A small sound classifier, trained from scratch: layers 12.
Rows from block 9, named by matrix and row number. Rows with one number belong to one neuron. Each number is 200 + 40 x the weight over its row's rms, rounded and kept within 0 to 999. All counts start at 0. After the name is the row's rms in percent of the matrix's.
# gate: first MLP gate (model.blocks.9.ff1.gate.weight, 416x160), inputs 0-79
# fc1: first MLP up (model.blocks.9.ff1.fc1.weight, 416x160), inputs 0-79
# fc2: first MLP down (model.blocks.9.ff1.fc2.weight, 160x416, transposed), outputs 0-79
gate.103,088,244,125,229,266,201,196,204,161,127,217,253,272,221,282,229,219,190,154,222,131,180,250,234,181,235,306,190,163,138,216,158,247,179,220,226,214,240,256,203,189,182,308,230,229,217,198,178,257,188,201,247,211,202,295,172,179,201,157,171,193,169,246,191,292,196,123,200,243,251,220,235,219,144,146,195,256,155,227,205,235
fc1.103,087,172,203,165,208,126,142,205,150,197,313,285,196,227,261,217,135,148,163,157,191,214,230,212,189,288,217,191,182,172,187,179,236,166,216,191,168,223,241,210,242,243,227,177,156,187,239,199,258,257,261,225,172,230,202,156,142,212,160,259,188,175,176,147,264,190,137,186,193,226,245,204,194,164,136,259,217,142,232,160,210
fc2.103,082,142,208,160,187,209,220,210,192,262,170,174,210,203,282,173,192,150,114,243,214,165,205,227,181,226,162,195,197,264,212,221,128,233,191,139,220,151,146,211,235,261,161,187,217,163,206,212,219,178,179,172,206,169,190,179,204,219,195,204,196,192,136,172,135,171,153,179,241,161,220,95,109,150,161,265,231,241,157,181,208
gate.104,090,203,207,232,113,226,190,225,174,237,134,181,186,269,228,236,222,208,210,259,272,219,199,180,248,201,191,236,180,161,147,110,156,238,209,174,187,210,166,244,145,232,173,190,216,210,113,163,222,220,234,215,172,199,184,298,207,272,145,173,174,213,230,237,213,226,188,54,226,215,191,225,202,194,229,272,165,184,196,199,159
fc1.104,088,240,251,177,249,146,220,281,185,246,182,254,250,278,180,173,260,206,226,190,196,123,145,258,262,154,190,194,212,153,181,298,222,186,195,185,179,166,244,151,188,192,248,198,205,175,181,117,155,217,239,263,175,197,208,220,204,190,190,88,233,202,222,245,187,234,176,223,222,170,224,142,167,196,169,186,317,248,248,259,202
fc2.104,092,165,178,198,200,238,213,135,170,227,248,125,216,271,141,174,218,256,203,195,255,224,132,236,220,209,221,260,191,226,236,225,169,234,205,221,144,184,227,171,170,226,162,200,168,198,232,209,259,193,173,124,240,191,216,212,204,186,243,234,157,230,147,175,147,127,208,223,240,157,155,160,194,152,190,185,172,167,125,144,193
gate.105,087,204,163,167,203,157,188,210,165,256,219,211,251,162,152,244,198,184,158,247,148,171,221,252,151,239,238,237,201,237,175,144,212,242,247,260,231,250,226,258,206,229,132,226,219,159,221,191,271,157,275,223,206,164,185,137,146,203,244,164,154,265,257,246,183,300,183,140,247,211,174,168,135,206,251,237,182,188,238,174,207
fc1.105,093,251,156,249,188,219,159,197,165,209,194,197,208,170,187,194,179,177,115,240,177,226,225,221,231,248,231,243,188,254,186,179,189,280,264,312,246,260,266,241,196,300,131,235,245,205,232,185,280,184,269,230,215,181,183,112,176,213,265,203,186,274,263,258,206,290,222,177,262,174,173,202,159,229,270,227,196,180,234,197,179
fc2.105,126,172,193,194,275,266,201,208,217,212,229,158,98,254,253,287,208,168,277,259,219,169,212,229,217,168,228,129,235,227,237,246,224,166,159,156,99,224,220,249,225,202,266,231,197,177,166,243,209,243,191,197,193,116,205,260,204,166,167,216,237,168,171,172,252,165,226,220,186,187,150,251,132,145,130,171,196,250,208,190,161
gate.106,107,137,166,168,182,164,173,186,205,205,217,180,214,196,193,221,217,211,264,196,176,196,285,229,220,122,245,272,144,149,208,201,240,233,205,228,203,220,205,222,202,124,236,276,212,268,253,256,232,191,239,124,217,168,192,156,108,262,129,199,222,196,144,190,189,117,206,251,177,203,266,249,118,182,182,186,192,260,228,242,236
fc1.106,091,229,202,274,192,199,229,221,216,179,206,272,207,250,187,188,230,146,203,216,243,186,164,204,182,223,124,163,193,191,238,269,210,107,166,163,190,197,191,121,176,269,210,169,291,160,201,153,140,235,159,245,192,179,214,258,199,153,265,155,135,198,166,154,190,275,207,148,225,222,117,237,155,199,269,164,168,271,249,216,158
fc2.106,089,247,268,142,117,199,168,188,256,194,191,217,147,228,193,220,253,209,228,228,229,203,212,220,210,238,193,197,207,217,302,123,187,206,256,217,167,166,241,223,200,224,142,160,260,132,260,129,157,200,177,199,226,229,197,238,281,251,227,248,201,189,204,231,194,282,261,195,175,219,143,255,180,252,206,215,199,162,234,173,248
gate.107,092,168,219,118,148,159,213,223,255,181,214,218,256,168,164,276,221,216,223,136,148,185,170,160,257,162,225,203,184,234,186,210,193,148,192,192,162,216,176,258,250,186,188,265,151,203,169,251,251,217,240,237,204,222,254,166,203,151,186,162,205,165,159,189,262,224,136,138,144,244,197,148,233,148,204,239,213,171,204,187,216
fc1.107,093,189,217,112,161,167,202,178,237,227,208,194,241,141,206,206,212,213,149,179,156,209,205,147,202,133,196,187,226,267,148,199,184,119,251,157,201,177,184,183,283,148,133,230,204,201,179,195,245,194,290,227,209,232,213,204,211,229,174,203,217,185,186,204,234,180,147,162,143,170,199,125,112,149,165,190,215,132,241,173,148
fc2.107,113,189,270,177,139,221,212,216,249,214,173,174,180,93,154,125,203,202,159,215,229,226,257,187,141,193,188,175,234,225,215,200,190,225,256,170,214,156,203,173,179,210,193,245,206,239,172,188,135,282,182,200,152,227,167,177,222,227,231,176,177,175,183,187,160,136,201,165,209,167,167,200,204,192,171,168,146,74,202,141,149
gate.108,109,210,220,196,96,222,216,284,175,184,188,197,183,216,142,233,201,249,217,214,165,209,226,163,199,181,156,151,260,143,149,238,218,185,246,161,144,159,274,159,189,170,188,264,221,166,185,182,240,161,183,223,192,209,183,196,150,221,204,282,137,174,215,276,146,181,234,171,259,188,233,183,252,130,177,189,177,250,217,187,246
fc1.108,108,230,176,214,207,140,219,240,222,183,172,163,195,186,171,167,232,265,169,183,133,167,195,192,204,263,167,172,224,221,279,241,258,180,238,214,229,220,222,258,147,209,207,253,169,191,93,167,188,210,140,156,154,231,240,158,190,222,118,169,258,230,193,235,267,208,212,210,221,230,286,229,200,163,266,195,196,263,216,221,249
fc2.108,092,208,193,155,182,173,209,287,239,170,205,214,191,153,155,153,176,252,186,180,182,221,189,206,190,218,223,190,184,230,265,173,158,220,146,195,190,233,225,247,208,124,228,137,240,221,250,229,215,218,158,208,157,221,147,233,188,205,155,123,214,188,198,202,235,194,203,179,225,185,177,228,218,174,235,133,199,152,174,126,191
gate.109,091,158,220,193,193,178,154,221,245,226,215,197,194,98,197,236,211,193,217,191,207,229,185,195,232,136,204,201,233,195,182,211,248,247,183,151,174,219,123,153,184,183,189,135,272,246,196,108,247,237,193,248,126,106,178,207,187,171,114,209,119,256,186,202,172,202,177,298,126,237,222,261,153,288,264,211,210,190,185,230,172
fc1.109,092,193,173,233,159,226,167,261,243,170,213,203,154,137,171,245,199,160,174,136,248,208,153,243,190,135,200,239,192,270,183,128,187,213,221,217,266,147,147,119,211,162,175,202,228,252,224,177,243,270,199,243,122,177,250,215,224,186,115,200,129,273,203,192,161,219,196,250,141,211,208,240,199,307,266,225,212,191,248,203,206
fc2.109,108,225,169,271,189,142,216,214,184,130,186,153,216,213,180,191,242,132,147,166,202,259,238,196,221,136,142,205,218,221,219,202,208,197,193,186,148,176,206,241,198,213,200,200,181,191,276,164,231,161,153,183,202,182,248,171,157,189,215,209,214,168,200,174,200,123,211,212,213,141,224,320,297,102,182,192,186,110,181,222,240
gate.110,106,212,205,166,111,267,192,162,214,240,202,125,138,205,218,191,242,158,189,142,234,188,223,242,162,207,237,157,259,205,240,173,153,210,260,169,290,188,157,197,253,181,175,227,186,133,179,161,154,290,126,194,186,240,214,185,213,192,210,199,247,220,195,175,189,105,136,232,238,239,206,218,200,189,192,232,245,223,212,207,272
fc1.110,093,170,163,190,254,223,275,194,223,172,253,229,234,181,129,263,166,222,183,268,200,157,183,154,246,212,177,217,212,193,196,216,225,233,181,224,62,181,240,236,216,274,230,205,176,149,193,235,258,181,280,218,132,275,214,174,207,246,224,177,210,242,133,240,174,265,234,187,207,237,189,146,144,180,165,253,240,212,152,152,141
fc2.110,097,219,214,184,195,241,204,97,185,255,188,113,224,219,136,139,214,166,182,191,169,168,213,195,239,194,242,175,226,147,272,228,222,151,209,223,247,185,214,217,211,220,212,205,208,162,185,263,212,233,209,192,206,194,171,244,159,200,192,264,131,242,198,235,126,161,95,175,186,317,168,189,217,234,212,180,152,192,199,230,184
gate.111,098,141,192,233,218,173,98,178,166,178,237,134,210,208,199,183,261,180,189,195,238,107,172,185,151,227,203,236,237,187,172,270,208,176,231,223,191,234,175,181,182,231,247,206,219,203,255,123,165,266,228,224,190,172,221,198,243,253,217,241,251,192,146,169,213,260,191,246,201,161,267,242,309,190,165,143,154,271,199,280,156
fc1.111,100,185,169,221,235,199,169,270,233,180,214,210,167,206,192,167,178,227,218,263,212,229,198,209,203,211,185,101,196,227,187,168,235,188,131,220,227,176,214,158,229,108,254,119,155,209,104,237,275,171,170,235,190,204,141,200,352,167,173,183,259,217,236,215,159,148,194,207,227,277,223,212,148,171,152,194,194,162,206,234,175
fc2.111,062,121,188,201,262,149,200,185,221,176,220,173,161,152,184,164,211,218,107,254,200,160,229,108,233,236,153,207,168,190,172,180,260,241,142,269,276,212,200,168,210,226,187,185,135,227,149,267,157,194,158,257,179,191,199,204,208,153,120,190,205,267,166,159,301,190,230,227,224,240,241,171,207,266,198,227,233,191,239,216,83
gate.112,094,239,203,192,149,207,182,244,203,258,161,264,220,191,185,121,138,178,223,140,113,165,254,239,210,271,164,226,196,186,182,211,210,166,219,185,208,154,192,190,212,272,290,248,193,160,169,205,195,206,263,168,251,189,191,178,203,241,177,203,233,177,179,175,235,289,192,160,213,406,242,319,220,199,145,198,225,204,225,210,211
fc1.112,117,160,228,206,188,251,248,194,221,122,177,240,174,191,225,210,119,156,178,164,202,194,197,250,192,196,244,176,217,275,195,233,202,204,198,209,266,179,194,223,153,289,221,261,262,163,196,125,232,168,204,206,221,215,280,297,194,222,228,223,281,177,236,158,189,252,156,250,231,221,272,247,216,138,258,168,221,153,206,159,166
fc2.112,065,192,184,217,205,197,270,217,231,116,155,217,219,185,219,168,208,144,197,174,132,127,221,216,258,252,195,214,246,236,196,224,254,219,150,155,210,175,217,216,197,259,215,284,213,206,255,173,205,227,222,203,223,207,186,237,158,158,273,247,182,195,229,201,203,196,121,194,228,196,259,285,206,202,214,206,258,232,231,171,159
gate.113,103,161,190,265,205,197,158,92,210,261,225,210,172,189,160,185,259,185,154,175,162,160,191,146,136,281,225,167,190,235,245,230,194,164,238,146,88,163,211,167,179,201,151,221,186,136,174,210,183,134,140,172,208,144,153,195,243,203,271,148,211,185,231,176,204,186,188,210,173,218,201,195,196,232,271,143,287,320,171,158,189
fc1.113,098,192,235,177,187,169,264,309,181,143,192,192,210,190,207,220,157,185,226,178,186,270,197,243,253,129,215,267,212,182,192,212,232,201,151,216,294,211,205,221,238,160,226,147,182,279,263,179,193,258,219,221,176,248,253,176,144,201,158,290,201,197,174,218,198,211,234,213,205,162,174,228,196,224,150,224,113,84,259,262,212
fc2.113,123,165,164,208,222,330,159,197,168,182,269,128,243,248,280,209,165,191,114,168,220,135,178,195,189,192,150,218,260,206,221,257,146,212,171,197,195,222,203,234,168,182,143,234,179,141,244,194,245,134,218,206,193,174,196,145,148,166,215,186,213,170,216,203,250,162,232,236,214,191,230,137,233,236,188,199,190,254,199,182,230
gate.114,084,206,180,257,212,250,253,210,205,166,227,166,185,263,217,210,177,229,199,202,244,274,206,251,172,147,229,221,236,172,206,209,200,243,138,166,176,204,195,93,175,209,150,124,137,263,194,199,166,236,193,177,224,249,191,187,223,253,260,167,180,175,133,149,213,180,224,202,137,222,164,181,234,178,244,101,212,209,222,169,242
fc1.114,098,181,188,212,252,168,211,202,156,193,198,266,181,207,180,233,205,218,222,244,154,166,223,190,206,172,227,227,195,180,130,225,185,204,231,143,174,189,148,176,186,199,144,236,132,246,248,306,120,136,216,200,165,208,203,187,225,185,218,176,194,186,233,200,225,180,220,192,242,223,265,203,158,157,222,117,202,232,262,169,225
fc2.114,080,233,171,257,179,193,248,179,163,200,161,266,197,147,201,197,168,154,174,199,166,240,271,211,257,210,182,194,232,284,182,202,187,213,219,130,211,106,179,186,217,195,151,229,100,228,137,268,158,206,198,146,241,181,240,285,206,167,164,234,118,212,178,240,172,180,222,188,190,216,220,195,109,128,223,163,241,199,209,216,199
gate.115,106,249,221,252,157,173,211,192,180,190,218,209,192,240,225,143,186,216,196,226,157,210,213,203,192,210,219,272,247,207,207,172,93,143,196,239,212,215,243,189,211,196,201,245,214,179,177,178,227,219,155,186,241,200,204,240,192,244,227,133,245,152,163,223,141,238,208,172,210,172,185,193,183,199,290,208,231,184,179,224,163
fc1.115,122,213,104,243,218,165,179,203,208,193,162,125,288,274,175,321,182,233,225,274,217,243,252,254,179,162,209,177,215,190,171,203,254,202,156,176,170,196,231,199,99,202,256,149,198,204,222,195,235,235,213,254,218,257,206,227,219,167,190,258,211,204,227,188,207,199,218,222,171,120,172,198,198,127,204,187,174,158,205,184,225
fc2.115,097,168,162,208,241,244,236,179,216,177,241,158,242,202,204,227,197,163,265,162,251,274,227,246,178,218,206,206,237,213,179,157,247,140,175,134,250,202,227,193,152,214,223,100,183,150,183,216,182,147,215,222,228,219,178,198,219,171,217,214,253,201,181,167,224,189,225,293,146,162,281,224,247,172,166,225,144,132,200,190,198
gate.116,099,134,214,177,219,142,181,303,215,263,233,215,196,165,199,179,211,231,165,227,166,249,319,277,114,244,164,239,167,236,221,203,230,129,155,251,179,118,190,184,203,176,226,147,191,195,160,232,231,193,217,167,253,237,148,171,143,152,263,179,166,129,170,265,177,178,226,228,207,214,203,199,211,117,105,243,196,160,258,237,232
fc1.116,102,189,184,185,218,144,169,255,231,216,197,165,169,186,187,210,255,264,239,217,179,181,239,251,109,313,181,299,218,204,243,243,181,199,166,196,236,138,158,187,283,231,197,206,120,237,251,207,164,147,239,209,190,213,226,122,218,239,192,243,158,142,197,160,179,176,106,228,153,206,157,233,172,171,180,211,233,230,195,187,134
fc2.116,071,209,277,211,247,228,234,169,257,286,172,227,151,186,229,266,216,249,163,199,184,246,249,163,180,243,202,252,194,175,141,201,191,183,165,209,213,144,254,173,195,200,160,161,214,215,193,278,175,177,161,202,168,215,186,234,284,148,268,197,150,171,213,154,204,195,188,209,261,258,172,236,222,175,215,178,162,181,191,178,123
gate.117,090,182,194,180,242,146,122,196,151,257,244,250,229,215,211,187,136,226,171,148,207,201,273,240,180,164,208,232,191,215,186,230,241,257,250,170,95,222,226,155,169,239,224,229,195,166,173,278,207,160,262,169,136,214,186,195,177,144,163,183,193,216,157,228,144,223,145,177,171,128,210,226,237,199,201,225,252,228,135,222,230
fc1.117,087,182,212,230,161,238,282,193,308,111,166,177,172,176,243,258,245,145,270,225,218,201,128,151,229,155,170,157,221,179,215,169,135,160,187,229,215,147,167,218,288,161,225,191,140,249,239,177,193,268,146,228,160,223,208,176,160,243,216,255,154,191,165,220,277,214,250,208,226,237,180,165,189,238,158,216,105,202,256,221,200
fc2.117,128,187,195,253,162,159,193,203,276,251,201,136,218,163,158,218,150,147,232,110,198,221,187,181,174,226,194,192,272,192,238,214,180,160,230,268,210,164,183,252,225,190,245,145,193,198,152,216,179,199,261,182,239,231,242,218,179,259,208,239,237,185,217,318,222,240,195,158,213,188,255,222,215,252,209,215,215,207,200,219,138
gate.118,101,125,249,161,238,274,191,158,155,192,191,269,200,148,162,205,144,236,270,239,182,197,131,181,174,200,233,137,161,182,230,231,213,178,206,222,199,247,219,197,146,144,219,158,188,177,205,182,268,159,235,204,164,204,162,184,96,199,169,194,232,210,167,183,224,191,224,235,217,192,170,191,247,212,267,211,229,234,303,152,184
fc1.118,099,160,199,177,155,202,209,220,252,200,310,294,207,173,185,155,193,161,245,198,230,186,151,201,161,306,190,201,184,174,196,197,160,238,165,199,234,208,199,227,149,108,131,247,182,198,249,218,200,175,233,230,225,98,170,237,201,318,218,237,195,241,161,193,232,173,194,187,255,149,222,206,196,236,222,182,239,223,209,161,132
fc2.118,100,162,212,194,179,238,218,214,204,175,221,231,200,141,208,222,205,162,97,202,152,248,151,189,64,191,154,154,199,245,210,208,187,190,189,170,286,225,141,251,222,222,184,233,228,156,192,194,185,128,161,171,224,211,224,178,149,243,177,159,162,142,219,198,241,175,203,192,273,169,214,220,195,141,192,207,238,184,217,240,96
gate.119,097,211,254,222,172,187,182,152,284,163,231,243,247,126,248,215,161,198,249,163,186,209,197,212,239,88,250,214,211,210,254,228,166,147,210,183,117,221,148,153,247,195,197,209,226,160,193,228,174,206,211,287,185,230,202,197,111,175,304,182,220,172,154,202,172,238,182,187,220,252,216,205,183,156,215,242,170,198,217,193,187
fc1.119,087,155,272,186,125,234,199,219,166,223,248,161,239,212,158,209,83,171,192,242,191,158,174,160,204,146,192,261,159,198,253,192,229,151,171,233,87,259,228,86,130,166,177,179,165,242,205,205,229,220,185,203,192,212,207,142,233,189,188,261,190,190,186,233,214,167,193,161,209,184,250,185,151,230,250,187,195,107,246,172,217
fc2.119,105,183,173,195,204,142,188,225,178,179,307,190,89,183,175,212,150,201,232,189,223,170,140,115,198,149,186,241,261,224,170,257,225,240,209,172,167,190,204,224,171,252,179,182,239,226,212,174,187,199,207,175,171,175,190,214,227,164,199,194,233,169,224,178,151,161,200,206,127,198,227,179,152,271,215,227,187,180,179,157,237
gate.120,099,220,187,176,138,177,150,236,105,284,164,219,174,266,178,198,255,144,240,154,182,152,173,189,139,205,236,223,227,224,213,227,225,203,240,229,182,192,187,169,194,159,245,224,200,134,169,188,209,103,264,208,137,164,184,190,252,142,166,211,216,230,190,96,288,163,213,296,159,217,240,133,208,149,217,131,161,231,196,204,247
fc1.120,091,188,229,204,175,161,205,150,133,235,189,320,182,251,171,237,278,252,217,158,212,214,168,187,182,191,220,204,244,221,166,254,231,187,244,239,182,217,133,130,248,78,150,139,208,194,221,145,194,153,160,224,173,117,190,165,163,143,171,233,224,150,151,152,195,130,215,238,175,192,262,133,179,181,212,175,227,264,192,175,196
fc2.120,106,158,201,189,149,196,266,236,240,213,177,199,165,269,187,177,192,244,219,213,202,158,208,184,189,216,147,206,179,165,240,209,183,251,215,148,202,194,179,166,192,123,279,181,179,205,227,264,339,268,204,175,169,172,263,297,218,300,195,231,146,235,209,258,225,202,217,237,240,146,232,267,201,246,158,200,196,153,167,268,186
gate.121,097,182,242,207,211,121,225,188,271,254,198,189,174,155,174,211,190,192,225,221,211,197,172,266,185,144,240,89,286,164,211,235,238,179,196,175,259,228,245,174,214,179,161,189,249,226,175,159,184,128,249,169,257,192,190,188,146,212,105,81,222,218,256,177,218,128,195,236,183,118,208,195,186,179,201,241,171,187,202,212,162
fc1.121,085,237,147,210,139,275,159,220,142,143,191,179,202,198,197,208,273,193,161,191,173,182,234,108,177,257,216,253,127,193,195,211,200,229,190,221,202,150,196,214,208,197,195,196,125,153,168,237,295,211,136,224,166,169,192,220,315,164,334,266,199,170,185,282,183,240,222,207,203,296,192,208,208,177,205,197,236,208,152,194,259
fc2.121,119,217,210,205,296,203,169,177,226,218,261,185,218,188,153,194,197,166,238,237,166,157,230,196,213,228,147,194,254,207,189,236,225,188,165,183,200,214,201,189,165,192,219,173,182,129,172,234,210,112,280,170,200,212,163,292,170,161,108,189,199,206,298,198,124,170,185,253,183,179,237,217,220,237,186,155,162,214,144,220,198
gate.122,098,243,178,296,194,217,203,302,192,188,161,207,160,199,176,169,139,224,154,246,177,224,185,185,179,200,205,199,235,262,257,200,240,186,184,297,240,244,249,197,193,202,167,178,199,238,226,211,211,191,202,168,186,168,180,259,224,208,184,236,209,165,224,172,157,146,162,145,276,224,241,185,235,235,179,267,168,180,124,248,215
fc1.122,094,213,215,181,250,247,208,58,153,178,246,178,203,184,219,227,257,194,278,180,223,200,212,199,228,191,202,247,159,158,118,203,111,246,164,156,151,163,168,172,211,204,247,204,211,180,189,185,219,182,199,188,229,220,208,147,172,226,182,194,187,196,182,244,225,232,260,244,124,192,165,244,203,100,194,172,224,242,195,102,238
fc2.122,120,141,189,156,248,169,169,224,212,230,233,264,145,170,163,134,174,187,184,187,209,219,184,160,179,189,186,185,256,161,197,163,239,184,147,237,248,255,153,198,217,200,168,201,173,209,205,217,179,191,254,198,171,99,238,261,107,203,205,198,169,172,234,187,228,143,207,154,146,176,218,160,219,292,252,211,236,279,225,119,118
gate.123,096,135,229,165,153,204,182,166,206,193,243,220,243,234,218,162,227,210,270,169,96,331,212,212,176,79,208,247,194,224,207,214,227,153,129,201,234,189,213,210,234,270,201,233,162,192,181,173,230,216,183,207,203,158,207,200,239,216,212,215,169,133,232,215,237,135,183,146,217,206,176,191,187,182,198,199,176,201,201,170,117
fc1.123,097,270,193,210,251,212,177,190,225,191,108,183,201,246,269,182,253,229,223,245,202,204,234,225,266,201,171,163,205,189,189,178,259,166,225,222,202,198,163,236,141,228,238,186,251,182,149,194,187,167,205,248,187,214,197,171,190,224,249,156,233,251,181,245,228,253,321,220,123,192,277,285,160,270,241,301,256,211,224,231,179
fc2.123,098,196,220,203,193,214,190,234,204,160,219,166,185,190,211,171,207,212,193,270,212,305,209,218,160,255,167,175,212,118,185,217,218,180,154,201,183,149,205,167,208,230,210,182,216,213,244,120,115,199,195,191,160,235,232,212,200,267,137,146,210,182,165,224,122,210,230,181,164,300,255,240,268,145,199,306,267,129,198,159,213
gate.124,095,225,214,273,202,239,167,120,178,219,175,243,248,151,194,285,226,172,173,212,183,216,151,182,247,200,158,176,228,172,113,224,205,221,215,198,167,183,160,248,194,231,216,134,191,166,188,202,169,137,126,224,163,176,224,195,126,228,249,111,187,253,183,273,207,242,243,177,204,225,213,150,119,275,199,153,211,109,204,166,212
fc1.124,094,155,207,129,207,137,210,245,199,197,185,185,186,219,200,105,174,215,210,202,185,212,226,229,152,192,218,235,204,185,257,192,148,162,201,224,263,266,231,173,208,173,187,188,213,186,223,225,228,242,287,171,211,243,200,169,330,236,169,277,217,192,196,151,175,140,161,205,256,202,228,231,260,197,153,220,187,260,242,178,260
fc2.124,138,228,177,211,107,211,182,131,185,121,73,210,219,192,182,279,184,160,212,171,168,186,215,214,200,138,215,211,156,174,216,155,219,252,181,201,108,241,231,241,144,201,208,191,233,157,217,235,163,162,174,139,199,175,186,229,251,258,164,199,214,186,281,203,260,183,174,281,179,227,208,109,138,229,208,173,178,145,182,209,285
gate.125,102,220,174,238,190,265,173,238,185,214,207,235,203,131,237,149,205,213,204,231,276,244,177,165,161,251,141,215,209,283,147,119,222,286,299,199,163,188,150,121,191,201,142,249,241,268,172,203,273,200,204,201,158,164,192,216,166,232,194,144,173,181,145,195,208,158,220,192,215,256,86,164,202,162,214,213,177,182,207,232,189
fc1.125,103,205,219,160,179,176,210,187,262,187,260,197,239,245,130,216,139,152,224,171,138,198,220,248,215,172,214,173,229,126,221,249,195,60,152,219,206,247,209,228,216,206,253,211,95,123,190,261,193,198,224,191,206,248,227,137,224,228,253,271,199,233,280,236,147,195,156,210,173,157,276,271,172,245,176,183,188,241,176,160,213
fc2.125,147,135,169,196,198,255,205,186,194,164,230,194,290,206,167,184,218,217,279,160,267,247,152,136,181,111,178,149,258,227,166,229,194,267,184,280,217,161,251,229,173,169,175,223,201,167,229,248,191,156,205,178,280,203,232,226,199,186,194,90,192,213,181,217,229,89,212,175,169,195,152,189,216,188,233,179,172,169,196,205,199
gate.126,091,138,203,201,180,203,191,148,198,212,241,134,199,160,171,171,175,239,169,194,221,156,102,229,162,246,197,195,169,202,196,200,215,183,185,171,170,173,204,221,259,222,185,235,242,185,209,221,195,166,170,223,148,181,160,169,172,117,234,206,243,172,171,138,157,188,180,215,232,227,162,149,213,208,207,134,225,266,165,136,156
fc1.126,097,197,161,147,215,228,198,206,193,89,190,214,230,122,206,165,186,166,175,182,196,206,186,190,211,218,202,211,236,208,225,180,197,176,156,178,203,175,248,166,229,200,46,235,292,193,296,208,191,141,176,49,249,252,178,157,260,239,173,266,197,201,200,170,229,226,177,250,259,242,146,164,276,209,276,196,185,196,188,208,196
fc2.126,090,162,264,257,183,197,235,187,193,200,251,279,274,166,221,199,193,197,229,214,179,232,243,203,236,218,169,201,180,138,182,161,272,251,194,212,93,143,180,224,245,220,226,230,271,185,249,254,181,167,198,225,309,181,199,193,260,178,238,192,201,172,167,267,220,198,142,248,193,194,173,194,189,144,281,226,184,206,166,229,148
gate.127,103,140,229,209,242,201,189,183,148,215,196,151,180,240,234,215,202,178,177,176,143,199,140,247,200,226,215,230,228,152,196,210,235,123,184,184,204,194,216,214,204,179,270,287,191,231,188,241,225,155,152,266,151,141,300,268,265,254,175,262,194,203,212,192,169,132,188,233,240,254,185,205,198,203,248,189,226,178,208,244,236
fc1.127,125,182,225,208,219,214,195,157,156,156,233,178,253,156,199,180,193,213,121,214,157,181,118,226,213,281,189,167,176,227,243,130,201,159,169,207,239,146,188,220,270,217,289,230,249,206,207,223,231,168,212,190,155,164,259,177,164,212,196,188,161,197,148,233,172,196,77,212,180,227,169,182,201,262,195,238,181,222,180,245,229
fc2.127,067,162,206,226,230,217,195,184,151,126,204,224,204,226,172,146,204,231,131,239,137,111,127,237,238,249,170,155,165,234,241,114,206,197,180,237,250,186,190,208,213,212,263,262,179,237,207,251,205,183,234,136,196,216,229,165,222,194,186,181,211,207,178,151,203,192,86,222,189,127,186,170,183,243,260,139,161,258,195,327,211
gate.128,097,208,207,221,184,219,221,190,204,232,194,252,210,69,218,195,219,214,243,259,210,172,191,244,176,187,233,221,318,106,216,229,226,176,173,259,208,224,256,277,194,255,183,221,198,201,211,226,184,220,206,145,223,182,120,209,233,228,128,205,203,185,200,223,171,129,196,169,192,216,127,130,226,230,238,136,157,173,220,179,175
fc1.128,085,119,208,173,222,230,201,225,229,197,206,236,220,254,231,200,214,200,175,224,173,252,194,224,196,189,209,219,195,278,209,200,238,176,254,165,82,166,198,176,157,145,170,217,262,189,77,177,194,200,206,226,133,256,247,189,204,194,278,177,182,167,226,150,226,230,98,231,215,218,270,199,160,172,158,149,226,202,195,201,272
fc2.128,097,117,185,272,245,266,245,164,211,228,205,176,225,227,205,211,247,142,159,221,162,220,198,218,242,252,200,155,289,222,237,256,234,201,264,202,146,173,230,285,179,215,189,179,192,153,166,220,144,203,226,207,252,219,205,173,210,170,166,287,141,208,200,226,260,199,172,189,220,164,131,201,273,200,212,140,144,169,303,191,151
gate.129,095,189,168,225,178,252,274,190,266,209,183,162,171,210,120,208,191,268,192,138,237,146,196,249,214,219,214,168,118,195,120,194,213,231,175,250,208,136,195,170,184,243,91,210,294,267,189,214,180,258,206,243,150,186,176,172,220,196,177,173,181,167,177,131,212,260,195,301,166,222,215,143,225,230,176,130,200,217,241,217,190
fc1.129,096,152,220,224,183,196,264,207,228,200,171,225,211,186,176,175,278,214,176,185,184,154,266,224,219,171,296,186,155,140,137,186,198,247,160,247,161,155,211,240,201,187,116,156,275,212,105,173,150,222,260,251,140,270,156,208,193,214,209,157,241,212,165,145,185,172,192,205,227,226,202,182,238,226,217,169,208,213,183,261,203
fc2.129,117,273,179,219,261,138,231,166,263,233,190,180,204,254,257,174,232,174,168,180,255,245,263,215,152,227,278,272,182,247,256,269,297,180,237,145,204,189,139,188,226,240,154,221,197,164,241,211,134,226,154,176,223,176,214,308,187,200,198,244,199,201,144,187,206,197,214,205,225,200,197,255,164,196,109,157,189,278,90,216,231
gate.130,108,226,166,197,172,192,212,146,283,225,183,137,219,123,208,302,246,169,192,158,226,190,222,190,246,184,228,165,206,177,172,285,149,150,230,227,172,153,243,198,193,174,222,201,177,209,132,150,210,206,155,208,216,247,211,300,223,219,218,195,190,210,208,259,222,147,295,207,246,272,224,231,143,187,184,219,185,320,206,135,223
fc1.130,117,238,253,112,190,181,123,184,235,350,184,225,191,218,192,204,156,184,224,186,252,155,222,159,240,198,189,189,230,189,264,197,181,214,178,119,171,223,220,214,234,164,122,197,205,207,226,199,177,289,264,196,169,155,139,198,291,184,279,201,241,199,255,212,131,162,237,166,201,205,140,212,171,182,127,162,245,191,177,187,157
fc2.130,094,186,258,153,180,185,135,201,203,301,145,251,197,264,190,185,255,174,222,230,263,176,248,183,195,221,242,202,219,230,241,303,204,234,212,226,140,176,199,236,217,106,141,171,150,241,208,110,217,282,219,154,120,221,203,183,239,186,251,200,199,192,222,205,200,173,229,152,216,208,184,211,171,203,103,233,208,229,201,176,230